{
  "arch": "mobilenet_v2",
  "n_mels": 64,
  "input": "log_mel",
  "num_classes": [12, 4, 6],
  "widths": [96, 96, 96, 96],
  "loss": "cross_entropy",
  "optimizer": "muon",
  "muon_scale": "match_rms_adamw",
  "momentum": 0.85,
  "adamw_lr_other_params": 0.0016,
  "max_steps": 9300,
  "batch_size": 128,
  "epochs": 30.5,
  "lr_schedule": "cosine",
  "warmup_steps": 180
}
Rows from block 10, named by matrix and row number. Each number is 500 + 40 x the weight over its row's rms, rounded and kept within 0 to 999. All counts start at 0. Numbers have three digits each. After the name is the row's rms in percent of the matrix's.
# convs0: expand pointwise conv (model.blocks.10.convs.0.weight, 288x96x1), inputs 0-95
convs0.82 078:528504532501474533469562535492479467542503438503521475451480530532509513585470488543462529516549441511387464491496549469547567555503411530533519512541528484545468517518608559494417498430447538466512471570508423489512485470532486493481501531533515495464472519497533511579551468459522462531
convs0.83 097:518559478489541506452533520495542469519528492518482534578487485524467509469433500430456467483506464513505484511521606450497494463517481485448475544491445511536479504535467534564548552480450507469493543475474574447492550521490432521435486531491361593461505493478480533544492482529436418483
convs0.84 089:520543537442524528481544429461482540482550458521502495520476479455464433532546484550519432566477536418535445581467519519480519496455452533457474495465528415533494469434469507499518499435515416515462466525469458569564458528500524441447498453502585452554517497481486497466473485535528468465
convs0.85 087:434467487528447519514436534542409479487445459463497473507537583510545478447504500509472461454513481486474502488499504472460495528416428536503544452499492440404483564385576500513515493508526511549529492479478491523440499477469516494490537522585521526526448475484479458440513461467447526423
convs0.86 076:515450560472450487449514495540503529567469464515535534389495474573463539493489437425535537474504479512516488540486491422556511467532458487509538488585508429498518543480533513511454552535439514521493472527492479494495485596424557519500472518506478545495493443534435527487575537444545492435
convs0.87 067:488420512502434495466481512493510562525546612509501513534482450464536502510579470548524504480461390484459509476463538484579483563473497582580561468513509464446523513534464482510505440511497485486469539502505473512451505425546486526479447504538507441485516482530504520562545435492446426489
convs0.88 123:515402519490495415472510503585466504513457505472487532538560570522477479517530459544517576470515543473476449526510497441481448560447462478539516487470484486477551461521481533491490450545522496556527507504499507517438571454517456512540450546457532487390484437482511506467504502569597516562
convs0.89 070:503491505563496420545435506475542458536496481502474462507420528536497539521512444510575509516475483594522505441471483520395492467510512485592560541442483556569437476490471507482489537523485543555539552524483528526481475458515538534578512469553497536451536501448451568532539482456514490472
convs0.90 091:506527517493527504517500493492514528476612570485557482442504471559488513466499480524475549520417519517535554556496475484456564514540542560454510558486432480460548509455440493483472420487472422545498531549533580470468564500468479528540527492496448473537552401514470506507538529510565508450
convs0.91 119:502435479518466494544516494536474565496459506499502484474492470470512527485524502507532510410515465486513510530418538470553392553525544523524505501475507504504411466578512490563460512482458450541487470471444485556474492480417523486440476459484424459543518494425549557602464512517452564490
convs0.92 105:490475459521592516475508517499467522499554478594469500507531464479467572476459516550489444468449612532513520513507473464491491572426482537507536518493492466484499542524511398462525483505562504562498501527457498522527497504609499488435510555486601530489460453504564484543525516466504555472
convs0.93 104:478502570539409517409506445547517464492471464462469530490463474436450508487469435463514486408495490536553457452533476499465497489459526489641508490550479482495516492463439530563547535464470507484459528514456449486507540526468460466566531493507446453545533492475514482511543480436457448494
convs0.94 114:510503489477537507509418489494449468456478504504562448528589411504532441539556584524513497510475564500468543515447434485438494525521525489466532568521599522571481492532518497448466563579568502481459501534520500455466507533428537538444533496511440479436477487513512485478523492474468456489
convs0.95 115:506494538554463509485491546439449416558493527492476534568492563547489498513429505448480544453547492444506508541489462531469500571515536492472568511515566512487461500514562508505518515446498548542445531412511553515475432481477481511467554483480463424512443541409439461504466557493545500449
convs0.96 097:429462549537451386496485493455559475533445507477562499478453484462526486498452504504471570516498487502522499502483471442425559552492473486532492490521516504506504563567548549501533510462451512635558506442507538445474492576513492508539546578476448492513506536505510489552505543436510464511
convs0.97 087:524535464506475464529467556509423493378463511510514548499483447491543434418546484461494479438461473544522488472498507478513501545511499459579563527511524509534459585457491500486584551500480515488542547530485448527507425521562578538460490469471506433474522547481512568516506434544516500512
convs0.98 072:548495467456459492475525464539513449505493540513497453534420471516588543523543526486449513524444540530551492432547581523505509498580435544455531507504450464488504492521611478407481444536452498467494508509529437492467508503453479492493520409511527539480514458493461516442429541558506507473
convs0.99 097:493483533530529464429529607582572516487529490526498498451530486492470475470529483469440482508526465509558478545497553467474444496538429441488530493516496527447516537511451527567568575496394525479505494493554465496532582540441559444474465560515515528496507434497525554470493550528515483515
convs0.100 051:521495492457429548486480437532544449531506544488552577511510484461535487561547476517505514504404524529495495481461510490470480432508421558446487553473512451539503540488612553486510522430434481444481468460561485523480516429478522511537496474539513530504506480460467571564483565467552452489
convs0.101 066:528550494488428553450521567449528469501506492458497508506550469505511496475556500493560528538423486494482430546450506550495539515437460476449453551514476427480522528477490535548442572524533573494485493535524493515444445452445544535553520473535455550485581504508484395555506549505488532454
convs0.102 142:523562483507527472525492445503544504516522520524505585498535440410469483494568472509476525415575467491503501444503463449430490472440419484460501493472472541458516527510518523486462462508501500438488505471578501526493546517477463501527539493491523511464451366532485438495421461594512509493
convs0.103 108:530508475511605506499487476489467514462485455565447496459484506509503534575541501456522489500429466534441522525499527465444485524460486517498527472528526543530473548547512517380497470566430434441482460541488542423438528535522491481497527466528555563406543425462519516553475518499478477475
convs0.104 089:506475486499507485503488433479481478439576449446496467456565527395465462512501553495409546463539550526529489498499469490562521439497515477510467601516507480463518550519497463522522534465495542503470460464459506427458526481469496496522580464452466406521514517565540493483515393501460530486
convs0.105 109:498566562496492483472501482588522504455480549519529435516514519532542548438522460517460505536468518455480498588432546462491510435583424471531508473433503570516504444463547472533525473487591449510524509523541477471495476457500503497523475501500457438531523499552546525448534426532574545543
convs0.106 116:462502483553555510492525527524482522506527573556538490470599531462479528507498550595373518568500522470525458538452505473432467529501431590464469516497430463496510476515473465493507508531454483548431571508544511553512510492507466479546498469501491530529460404509520440476490475530528490525
convs0.107 095:422534516484531506533520449564505571495540484494490475510451501451506413430473511472510454493529487504484470550446428456501533464455468551457525487550487534528442513504538489554491454481537508482590530557531485506415474514516528472547503520487538489537398421536487451571554522447558524477
convs0.108 070:521501470531520563515516498534530534529558475522464507529497514460495459483467513429504507453503445487496532543514469588528502487535471510546455510516551483501516498469392526417485410502534431487550542537516495506392570473483563537492454565533530426517489413422525456457499486470510485474
convs0.109 092:423500442511494443535522452460496514440462516451468501468539516522504518468499457483531412537457465531504497510499493575471552480550495549427507505513492510545484490543420568480512480501511527517475573552565562441455468552497472457549439533463477534358506534534460486529510503465518481460
convs0.110 094:442441531476503472444454510511545497543494551505453430495515567548481525521456471405491434508454485494505503495533483445469551531555573478450596409535524499564525465511466435487465491531478486550487475481475587550504542527468493460460521477489463460457509587498500468536488488554505509561
convs0.111 095:477482516459392500492589565473502494447494562392491525517511474454552499513535467454482495422498486492513438484444456450538491485518445493557561533494443525537454556499513494463501549522457508473515479431542533491499481446443469489462551503535543468519455486404520523532465528525444442528
convs0.112 056:464499463488474516630475477499558487477436443551469532517480519523554463476477437462500559451487525497485529511389496496465496424476446486543515556502536511506508483575522452455547561542454549480433484569453503496454523501493470478527479544494558552448556464495529520543482473558488500450
convs0.113 062:471565433583526468537532466560527468504514533488525492464594507526474496472463468502502541395483507483507507450482450472518480447472600518541520497530521477432580489483469525563535499512460516409440550444538509427499457490516462454478459484473513534528498476541492541515504416473525478446
convs0.114 087:520419455432466460482513503499486529416455513439515483595502505543507469473485467512490408428515414534470525494501444458484506543437491516474538490504562484486493494518514504487477460541510486521494490410387481499434531467488553406549489545480504473499509483547470473533481463410496504517
convs0.115 122:516491512496524472470524557526500533483500579532556488506530502499468544467468511481568535512469448501503566487481557448464560502480493504468529459494598417531411548534507510504444498537509468412502515472536466487503490445511561600508512447450559495574427510525490525511515554421482547547
convs0.116 069:531469571518546516503493493452497456491520525488534514496494574537497483541524482477429531553512560615460482461411490534467461467533502546511463487506505533549438460483515497525465537502572514476449484486585446478543452545496599529430464539515490456433556546479417492515534470476518496505
convs0.117 084:432551451485479467408586527484429505562476387457480529564443456521454504529469443493475452588505525459529480529514508522540448528524503470476517491456519436561467507484508496538566488539471489549530509461489474520491583460458561515470573511471506511515504546470440471516483448504468499506
convs0.118 126:515496550499500413490433506472460441543492478488514476536480535524432445514603482546476527538485498563530533527531483482416501508466512461519556582444460494516516451468532458544450464587458484472433549488521490459487495498494525547548507524482486403465567508457526462525517457582496463486
convs0.119 111:455597501518555464503436498518470490502479440482438458514510510460514535469492534509471510497445506453528477524447510498582452557484529466464510483539471496514453526497534502481475428363505465471491585421532562499487466498467438504462476510501470444489487443407474475492446519533519498422
convs0.120 099:431569531489515498447563505408553484450479506539427585444506523504501568508539516455457435496532458415515506539548461483444534461526419497441460441476512527571451527470521505434466482442512498506553506460504571483539486466435534472534522525464454514495507480495538480482485468504494508452
convs0.121 066:463456468461491509502512450457516449454466489482485508440522468530449452520457492510450529536539496492486429494447469538539567448504409520435516507599489474491553389520559504511434486513519480549427552532418602474486510493542514515533514549510481508490518509452507520473501477452421490511
convs0.122 082:515483527494485510540522457480492495607431542486559557528496524486518516474516557421453463431474518433592483527549506540543511470527498452504525527426565528452460490495524553530520532510555515469539526535557517483511530490491488525509519511451451443556538556491529514542575475425525438578
convs0.123 073:494512477458464502406533452470561478469537484576535499452424512510536430488543529497556486497449492459533442507525496476499483572453510482503480522571615502432491466500527495474518409468426565445455484551460451547459448451512477484488519488492460480493518518510509523504490548455587509491
convs0.124 076:495523443475508541537442491486520400534502541487535567466511578439539412548503489458548515491572504433566471526462521497540453512484489467446518471430530518460497498505466501473591563527504518486556458557466464425500496462499520490488493476514465477492514533530495449458541539444435465583
convs0.125 076:436441539494456481450494469471491501561491533452473540504482562500487511494521473480558560478421508578528521487486542456437531474444449535525519616457582461447490571520504526493457504567566566471466495502469481453525426508529485490569528503542467517534507529588468499469505472492498500466
convs0.126 090:500462551482474483499442535535479413534450529519543476428582591562499524483585466577515501498466440511571533435464488479505504546468540482472480462560455498491477573467510500487549540506501502541495527472429467485458528510468400526496498462504536439479524480540469488456521444531469459450
convs0.127 065:492544511543476485522486443482442484477539490510500572499525501486504578527456522456490495420500493513470498455517544484590497427496508449622503469472428493519575543499467576592508528501506425444467453505520511541468567533513477525511501447494482450518512447491508468437555493449564471524
convs0.128 073:496595447533506519536485516525523553582501514605467489510546551511498449450445522458550511497466480470517525482438470445503478566466512434447556457546522509520535433474507440506529447581500534559483445495493460519548479533486570532508475496510458456520497455435497517496487487443464584474
convs0.129 094:486542522496541513562499489519476506492557577429489489398421496511480481416419545446555557500428470526519547485536438472510562496473497500499576504513461506478494469422485481451476439444488485518529483523435552554452564485498486564466508529500564508499463478457437504502476512549535524496
convs0.130 126:537569570435519497534534454543569498505470527492500503512471549549474476471520517496495528520523541456548537515485517467492507496523415500416491449483495492492483406489525481522507509423617415486545604479541510492501480533484553528497490490513516478595437513501465447548496491545552449462
convs0.131 093:537471439471549539506547458503503418436477529507500559553516511480436526438475530498489457549507453532544464447494496524506592473541526508500519502545562445504457498488482514539446507400540581491504476544471523471457498495491514489494566564548453425474567520515595540488547466466481468469
convs0.132 101:462427562479557553449488502554502492563532415520471469502477497507536591534486530504456457548530439609597458512519528504494450495496525526483523497538513441470554434528483478501500443540551462527490492476469461455485513467438488480499546512549494539547534456436450518479538446513493570520
convs0.133 091:513494498550459445494481460517436549461409504461427509558495513450524501583414491450438499410479496487473453499554465571476474527534493519533487509498494498503492481526485559513471589449491491486470600467524528443505514488496500457474562490540493411576488524480526554447512528477549495526
convs0.134 130:460515484541500442493538488520534530530521475506472468501542447468547583470498502429549540462495518523550504509570580526450534461518487583462498516512500486453445452495480520529407460477512582529457546532554513582404520446498531459464462475489536476555500445518448545490452466517454457520
convs0.135 126:501498520461515492424537468477511536526397536509442508550513412462521491590622620530504534500428505512479521498458510491427490492465507556488485506442512473513504523469491549516482510483510513471569448521526462495504524494517457438512574557552527567478499522435531492541527496502486453509
convs0.136 105:507576464495519509526488468444508468526509436527468512411502476564523540482517511439526523482509473452429476579534518532504509477521563464464472489464384513537498525506456440473550502508556461511528543487454460483500523542458463469560528507550513607483481566468511442476449536497427430496
convs0.137 115:513519569425521527494449495473539486451461477552491455521534496508532462526503543517510568502448476467435554523491436471483519580434546428524538403471588471461510512464500468451526499510481597494546487502509544454504557591469485484518509504513492532494513513439473494405438501476541495528
convs0.138 118:494419410448497527399521450524507457520511526483563528528527491507507476418445513509471453485531476457481431468535441499451438495510462510512524512430538533510481573544597491512524529557455532439525485472532506497478490490469481530553464559478466521452524492487514527459576552578547524526
convs0.139 064:473435562516551493429561502471485459513434520489520483498531523552485506520427482465485521491544485519488550510494519478460505537431497577491541572509486552516469494541436489498441485592531508519547512471410588407488519505470497409528522550535507537582524535478533474507499526548462480453
convs0.140 108:527551465451443577481480514560517506530467483487456456530464526496505470528468459414540494529519522541489485495537510448436554552511516519466554520452466474496524497484503586514488545536484415483549534511541513547454531455482476414475513484486499434508488500545547410611482502535515440579
convs0.141 103:505471524479517496517549445491554445521454470545457561467442523518487501438505516523472527526532475490484531436497439529486456501512584511548492532616484413512439464522484464515494510459580525472503492570516483511465541493465580522482515494547498464451540478486512566496395475527509581436
convs0.142 067:471499499440475467575546481512533462538524493526528541525482508459442486470469435555467526532506544516451455503506559498506460385469548537533525536549505529533559473499432456511419505516492547441511511519511512514520465508376506484489403454487489497552554526536508484537549478402479486490
convs0.143 082:474450489506444525522511505529519490531412504474502538554496458514529525468573493501549469418511506494513496502476472458521526532469444479561493494525500552501491502576487446536480575465411467557495458507391493540470448424487518494478483468509452455640470502526530505489556548540520532538
convs0.144 117:451516517478488540542503535507540535451447634425521478503573482539463525515526570420518457506434502460489523542524461538542538525471514512531544457524501492485473507535548457511506521439459506538516501538462486570492519580476442484503541545542507472556525486482507493520381421508459496523
convs0.145 093:480511523472466448498525495575607491498400522509522486401459490544506445516526493462499467415501507446488518552523487523499482531513500511520457513435441531484405538453485525585509560478463609449453539512485469481511476515513454494468530499481514526462481563510506558562546496472543481523
convs0.146 098:490465549491535486419509521541535528469490483491478517516501535509468570510500486579544490500510439467458517554498455570493491497500501499473583486532476605536462484566460467438527553522506500471444497422605519501522499535448557452475528479538486399528518526460453497552546481534552548543
convs0.147 090:440510485527505524477523470468462457538387520456468490554468480435533489418572523529453511449490468499495547523446479483555502463482443512559584494475519538501456507570434493500460515480458520472531491583411502551514500488478529413416526511484520489528493467445511433504546515490489537464
convs0.148 076:433538429478540460469434514442413513531537537527511506509479556523469569520500523473497535596474490498525515544463541515417461531493477525526511471490582503467561502481378425483536440520482507530585534476552514482461567504481510511503464438489432496481498542459517499470531463511499469502
convs0.149 101:495535537505467416531566526490449514494527519472480533479437552538499491418493477580477475501487411513521514550438555487496521444469499477545533416445463517442509537530517536424429505541554442533474468536485511491518493483509525547461532524527487514547519547487537525570550602556526463477
convs0.150 134:452603469529556554627491478508587513466510521599510482506547466476499462527569485501513504580476447499468545550468543458536545495488560520427479430539491553493550488525477480518466480500512472486510531494546470490474488513475527553486501484564541442483467445514484443544473534495496452451
convs0.151 133:499518524550502430564490475554458505482502453530545442564532566459540459442533511572499435504506474445496458597467503466536519473512436434516423449491501466504577476482550484558468573555452545526498531497526535486495519462515502551589553496529524522526491453455499498498434510485494543534
convs0.152 098:522540451511454586513564521521441447421479535453502463533518539515566475527546525483498559514472510562519525504515551454475479485427552504526502472528386497495460490471485488495455512465518551537508564478530534446539432468533469556583568502543488434500484464524442450538519544499471511451
convs0.153 120:519437479514518506445553520510494499520443491485566535483545532439543511526474472453486572503487549539524495503564495479533474443497508413493469439478424565503454473505536500483458567496472467546474558478492550487389517463531518547523433483518515466493505386556498569470487492562501435503
convs0.154 093:534484473537471433467612531528549475493542528489489511586511551468484553471419420499465504490547476535494498518485535490419501462543461483515464487548481495480504530458512500608564471468497551551534483480483513505485501546447530514530448552473525526470492431470561504590526461477474454428
convs0.155 121:553547492523528501511464517436499406556455530507484507494421510492513518453569516586466482514499480558535554489470469493543511432524537479525578493536475459520421505498575501490500503502490506473483526523436562457457522495445517509536501518521500512379576419482493422546455536464489496475
convs0.156 091:476450530389485471559484515579500496527422507513503552532520449501496506449506461478486441423563498472548495532455553510537455574535524524550564466506500497571526409546519464499497507467514516493493453513428482512514544520497556462503543498466459482506541439465543588492520540549438513536
convs0.157 142:546519571469474491458491485491503548504514504524607464498525424478488431522528466545525476522510488511522540486617438505497556493529513519409504490492458565526506489533548496475459454447507534589519450512449511556501515459537479581529547509489499537511437428546472504495500447590532486521
convs0.158 120:471478505511561481493489561423499490476442536510497443474521568505449566457435512580540460525464555527445470517505510458557557514486528548409493420540474444558504471506547442517499522513530545590538457504591492516493562490530530508479482471543492490562444480506488506505503562451494514454
convs0.159 131:565463492458485500530573492520543547506489483432460502460497495509448479510490519502450531433446463497536579486587503510435470489456475491577572524525471524479509481451488558509455513446485501505550454566522446539508560447441557520453499493507521507470422487501581530529501413557470433485
convs0.160 090:556502539532477481482510442553514489502506422383512543511507587495541540480462518561538528569441502549516515486512527491554478566474570520481408460467488476565510466462500553514532510462432508488453503525462511551563513513473521488500534458559455538505534395508448452500483547472469507500
convs0.161 080:460485527594531490490442522430474518518476562523490578490493504400527483479483542522464481568459451504484411536523565498565413496514502439495469478505553475508503493492506544485446495547555425549549495458463452491470465510469529435501506489495572577522464522562495490465554486511473509556
convs0.162 117:521524480516534504476514465531603534413548494496512477566547444485510492538470560520479468468539528442499513510536520509542485504538545489497482492525611475453391462455472564489450499527514455462482482475525473541503566538470459536522443446458546519375472441525503542520527506498504524471
convs0.163 072:517510531488520493451418506502495520502511489553479470502489532472540479438452523467459511503507556435452505447478524482490491536475460428557551489449493575533438507579498563505546452556548548608478499477491457539482508536478555491572567440455436544487459556497523433503499515551456545511
convs0.164 115:519511491449451520504520512538546510482530455487482535506555558524458426473480551471555542528485536469505505526588608470480480493481492481504460449433523465488451509461430479597492445476461457475462578479487527527468529446467531511463461460553523469487532445458572465524527524411551533517
convs0.165 078:512490521512456541525555543522516560460539565408460463478512510546495448458487623472499507436511563501487535515414434536523435460477535475486512496609483506487502504520533520490458482501538461443534516499543514504560535515504488506493515467551445485520420554434472535444487447547484482542
convs0.166 059:478498513524517418475505485542468556514461459530440519526448512499458449552424550439486529481461422511538550552489485485477470492499498525444525518504446504522575401541415507482543477528403537537554499461521544500563494496515569534545499523475474445464516467501568544485487547433483478470
convs0.167 128:554539523390536501493547434547492481469527497536476502515506481529549538497500558511532495501474555488473489501594489522507534519511536531448558510407436504463490510524494548511493477454515543468484578478464523587472564426514537478472531517470582438536449459500465485515452476539571421496
convs0.168 131:525491598479522530508534515495444528524503513527475500557435458507538526437537531459497551491437542435409511547455444514527449506493465558549565462490563491561501549515562538511434526501441517546503471439534492468476463554419535464478437514521482461462461489476492492418528514510518443490
convs0.169 105:473547548460520471477560507469529481520520461482493491457464488510462528581457515442528522491438496492427526502486456459521442476484394508472388507512504474472447559478568555452510462519466523473552502565506508505433550522550527472486506442528461522518495487431482517612539533470467446525
convs0.170 095:547559470558493543579470469535457540490549491515546549512488533502568524476463573540441544530533485419501510566528500508479496450516471504507451480437439513482502472483503432510541534516512539492451424469573487553478424564496469476535482476483553523555570452547517516526519523559509458576
convs0.171 104:495456514507506529553516427505498430433506539508462518459521597453520497529497581547454454567547443442484543489456464495456485539510453484490487453518547485592495528593581500499505537513501459461543501533459492572534442540494548465544500473500493493459505499505507519488409554474565503471
convs0.172 062:562475502493465572491589486474521494467512490435512452482435519507537533466508534544464472502494492469536489506582478460548493457491475553459523550462544427496487531554559520507495495568569551486480504438507559452531576477459454581474503528518492415405462466533443515505492454499461540479
convs0.173 088:460569511481397510561508457499508509537464495465420520505443472532432495496530517488504519461504524571373621465501464491533490461553483559557506477526517521476490488576498453474445523498514501474534524543483525512580509548464495421490479513500542461460499468569465527524468474530497492536
convs0.174 137:456479551447436461484465459486424452495413505486467451503542506532485494578527396502525559474541559531614515493439553468519482452494509498521470534525496421559503516527521490499468468472471534521445494570477454493462544464465539495457553527484473524510479490518484511475450485512506470392
convs0.175 098:447487511460495468532487443479427510415484479467503494473556425525456478561525509513550429429499454538538460418452518472521548583443559553453451549449566494468511474498514457492454553541516484530513513462520499513519606525500501527471486523569499492498429514441512534500498475505545513450
convs0.176 085:442489459395521513562606527569453547554434569488517522513469486529543445446515500525549484540504469487504477511533561540425535463541451491469535526511506501464524468457607485463526482510530517557587453503480537499482445520480486530479492508571547511441526512484481463477531508451525518471
convs0.177 119:488469513470467527460495435506559538462487561482518530511547511436500477519520525596521493397468498459523508571464537495496557531536501524453493500508582379554521586474525535500471499535487443501467530520497492516473506490479484583557483461433432524467481462443529494549451523531523507563
convs0.178 062:477486542484491547502458461473570518527548492540462533470519492515527518508493523450469521487531528505499482544534438501459464560534486535572603483553475498428528418525481451471457499465509556387490485573504545500526446525431490500536470496401517453528466445467558519494495480501586471536
convs0.179 107:486517465551540442446513490519428412446500534497517463457536574510554504452450503476515497516523470465564547496480478529535560493547445505529506547567465522536445589485478547597458470431527526521486471520509519482496526500496492516488468477530438529468486399569549523449496484435510482557
convs0.180 064:497533543542536539456547471462451494517515488548448569469515509496486474476479528534515493437446542553534437454507552445490542500467554521520501488498467556576463507497489458485492505482476505454494468576494444471450506467513473560457577583440497481544555583487509547485451538465520563610
convs0.181 124:532473581414541482447616480497505448499492492467482448503474501436445509448582484529496472485461576506527490520510575405494440517509539517495486523520507464531519528518493422510485476530504510485526516446466545582540582505452413459455527487559497475538488512471441501553523486501486511483
convs0.182 143:525515466479479496499482460511572472500473514526467552504508543536530523452503518537473484545558465547529560530548507520536423505465507480513487496546466460543458494555527515513491466518591572382529528572493551500489617534515524554486485476534468520427511474449493523513442483409494424526
convs0.183 075:485499488455507456471430463527576541551495469491562469441470513488483499494499441520472470528490522433509468553450499555474553504461461483495551492454572539536549434585492498495541547471461520465454556493512476544460473580494478361497468450433521541507469524460500527461522513498515472565
convs0.184 117:451498523507551416467493492507488492520570494454571479509512488510542569506438514534485434496554552494516492432545544525515524524482473578441451492542459494474453461495496464453534547443545506526521515425532562543488469512386499481518437505470524509522491457452502498529447526518451382490
convs0.185 061:469552481540516455489529510492503443570567522515548444472459497506557562437487546542516511504485523508507507448486514496445478477538504490500473501458469480491549487532406446507511490529484491599576404559520434533454470483503407497530475465423554531555447525510521522449443498506482568518
convs0.186 078:505524484510538459461512548472506491469429496464450473484480541511535513527514570496511524449466509577456504494416502531453590491472503434508468539617521492521566478411536506492504519509452536479541515494521497505571506509468542477485480495406447588500473585510463504506412556526523498511
convs0.187 056:479554497536497562522445509469456524498477478494434522503512537531497392550516476550437484470440529393486474461512495539486426468500507504556456509430546473537543522462428502438550469583477543474481436552557538536526559480516494538474500534476455451465527546506532545486514448494498472548
convs0.188 126:513491434386510434476472467514497488492444459545442476523485467473534481525490492565528488515457508499547529509519508402502451540560552441530542436428483478526537559542492440460498449447469476424474481442489513491511461490483474486458469514561463524458474544502553434429454462473494550535
convs0.189 122:576503453425524472533580462563510482506508499485520471485510483585533474471494535457497567492492578494538465536567526497452555529485469493447532463449541494445398491512558450505453551471506571478495579507516543543430513541513509478541550473457546485486485518548511492523486501556477411490
convs0.190 085:488597526571486509503577530479500439474461527501446490491544454469555499566411536440538498435484469493494420483530440491543510536460489519474525562520535560464534483528484428487529494577494488475522538533460458441438533489473531408494499516514470572468506513511559560537473518541532492491
convs0.191 088:439559504478544527430473501481537485499445563563510536551497496503569444453504534539474489490502534544530464481467537588479545555425557541416487464489549463481471454424452461487482503426434429455478505559578475496440500498467478528517486572540497521501507497462504500463498468519469543470
convs0.192 136:627472502493575497538494481543440480469450544527532503565495532567471503489509511485587534563497504468485485481430538465475560481468517501506470457459430468524480570501454445514443431505497540446501520502496550455481533499555489537449478545469538505455511423551488447478442506498567474541
convs0.193 079:474528494510444556507492471502481467492458575435511530582514473525499525440525555440509442441427510475492508479516512454532467517457439582487465460447501492487475499456464464474432453491455442478499512508464539515478475492477581443515458499551401567585514486506431510436496518502461518551
convs0.194 125:464485520497460480500543494551530506515437506484478497540470436521500495513572476539511520396484514501463546544460535461483489595500476452587503513447488523492473486568483443538405543514463507499557517535445480501505466437490562471492509484491430442542490462443534539494528576546482584433
convs0.195 091:502441461504473519500494503520470511497489515500534504574526425526513469547497460584441533452497467488435468452456507464488498536572549536493526617504519519553405547564497536569550484523487507448559486454472547459459507503486550476530525500568457450547471509480504532464482514459450409485
convs0.196 101:483504502552572459463497446495529578518480457475437500504552536511492503547565486435436441469490503529545501507506448524484533455487447519456548426551492516609454503421502447493565513476503488521541493509493468536417580485559452502481517506451408517498485534543445503487520496511567517519
convs0.197 089:501466461495545455499493530422467511487503492561554529533491486508506510423512419477462521467458514481434488500463507523532463504520491537425505529539524437502436448524575550537465468523465520501413481473551549563483562525528613551506458587554486480474448485503499490541544497461468528565
convs0.198 105:389564511500427496553543542546555470537474502417450524525437492532430433429468474495478581480565521497524489528480558550512522546486444472502530508510462541521474494505526542469499549537459500544481502456550519499486525498470516498436580467521494453540471542476526485540473563557473504431
convs0.199 080:495459529488552523530523515529494495481441421466494470423477480506514523514508489446471418549481500465537435507555550481481519450483536435434464522474494540518445505506522400577564429522565421450526510464512412495545445535460554508483494463484570479536500539501513478473547482461527516456
convs0.200 109:508450509467451558510463566490494574471530546495483506473499505513479553491539488542472466489482485520529433514540479495409517471518458432421518528414463415437468515441576471510507479472478469488554460493529521620458498426451460487499550499478497470548485510509501451498486536574537558495
convs0.201 071:477499496501515439517485478452537585477457500473513500524459513459458519514511480493434451540497497492462553445473436522441482532489448500611481504438511534445461550525429480484464534437502499495495490451505576477480472546508504602497525456503445482480476481357522551468487525483439494467
convs0.202 125:476534442455430493479442432478516500452530533515438533538486520413553524539471524491504496474499564416538481465518440505559535495525510472536379460589477530488455530467498495453476463508524504464504479492554483537474466559415473537521469459505479530518474561535465473495510558469463549434
convs0.203 122:484402549529481539511502464501509560531462509548494515554540545509487480511473484528519557477472518469472486528547522581510520485543539490452578454439535460526466450486498544518456537475464543576536474472500504482487447523570578563526472417523455458538549493553506578528406547511486460523
convs0.204 109:599542507506532518534495521470431423507454560533494537496482489514430478413493433517491476583502425518476463513535499521528482454534560480485492511475483541497475529465511496493536462433411479446505515547528545503444472479507448591512413473518484442509498466488545467591507510554530505475
convs0.205 121:486538457406556537506490509515477452545519558460572506464504488466525530454495471576525486474471515531518506542534539402492477492488482442366474474476530479498525466464526468483464445453525518495505519535464551542476593463440438487554519439485471510520453504542506434449489473516569505526
convs0.206 103:524517501534526442466491466452550486457525548491502374480480634516514497512504410486467499431483508548517484537480464507490468445482474501474538461490510559528505489584493486582531556546446498507507484549519467474438595465514508476482502532469440470510446489498549508469463544443468499549
convs0.207 064:525505491561554447475411412487481522504456518445472526522472521489497473501576518460430415525505569519515514448462488535521422544586550508514534576498490544455429550522489505510512503551436424458546509502481517494522465524470503490509446498474559534456529523488455473481530535414529462513
convs0.208 118:470528482491519478490519575523476456502445490555488437513445432525528471523487463529513459543505477488483458501524451522440419486352571462478483534523554439484537469534525507496566525593464509489462487567430487485479512494495537540480497519532485482511434498452489558483558514489577516445
convs0.209 093:515553501565514505454553478516426485591491454520450507526451487464506482520519415448445471479456486488556512572520462544514447530509515513470563579527520503509511600488531456508614490523503514463513539452497495472546563515437489419477498467479503494504478486456494467497498490565554489582
convs0.210 068:436459563512499493464437427506501500503454572471456576540451479423534567602511479547452473479459467419480496531518568506536467485498459478536528448480457546468542479495535585491532475517544452443540486494481433459470493525481504489473507514496565545508439510492544486488491562478567534488
convs0.211 089:468485489437540548526509427511432531557570527492494544512529498542393513517534488506550500487436468520557476446506470474492462520507528537535470542517510477502465511407526488527473443411521473539484489540510460567490516550478506519437523533529423453495481479416476451506524484454541554404
convs0.212 081:436510451490459466447528503484452507469510506535488559513503521450463532524512526481490530497451474522506542496474572512508492530538524514527587553433490545500430485455533471475541501436475510482439506540548529513420445507450529563428489471465495323474558528495489516452531463503501519514
convs0.213 067:535417491477525534414534475564508496399466447512548482464515477494495524509530478596535500551479495494561554515485393495540496470530483463522439509448454555472548471506431506487492434516489557540507459560464480485483517524506587506504509510515486541509507455486486514469487513492445395433
convs0.214 132:459459491497535438548482465526560526462531501519444475507574493514524475470555472509546577519545487395481484455507470519515517487528455467453507474496473452446508489540570547541450449518510508544497508552526449483409500491500528436534408465527433446478410451554484524546491539472546501470
convs0.215 087:514449509500412553562483483423520428513547478481489516494489551533466493562539515464526538502459479449507476484539459541539513536501473492506503474587615518564547499463508557570438454505488499485479427518546532555513430524505457507465530526556495500538398539477477480523491457461533451502
convs0.216 087:451489513448555501528517534420544493511477415537424544481534494453388523431465549481497468500525490496494490519455558464531500487502422535456540449504534522418509470477456510569489529579502492497476480500576523467453515452543498485450449519465511507481467514456527464558478513458510455406
convs0.217 119:464507487434512428461454425578536482473508545551526516463525423514481504559482503458490480541433525502414542513516449545546498519508500509486522471499569483554555495520471488500524507475505423549469517495525503536482509532400516535510578482543450456548488392498467524559536517538568474468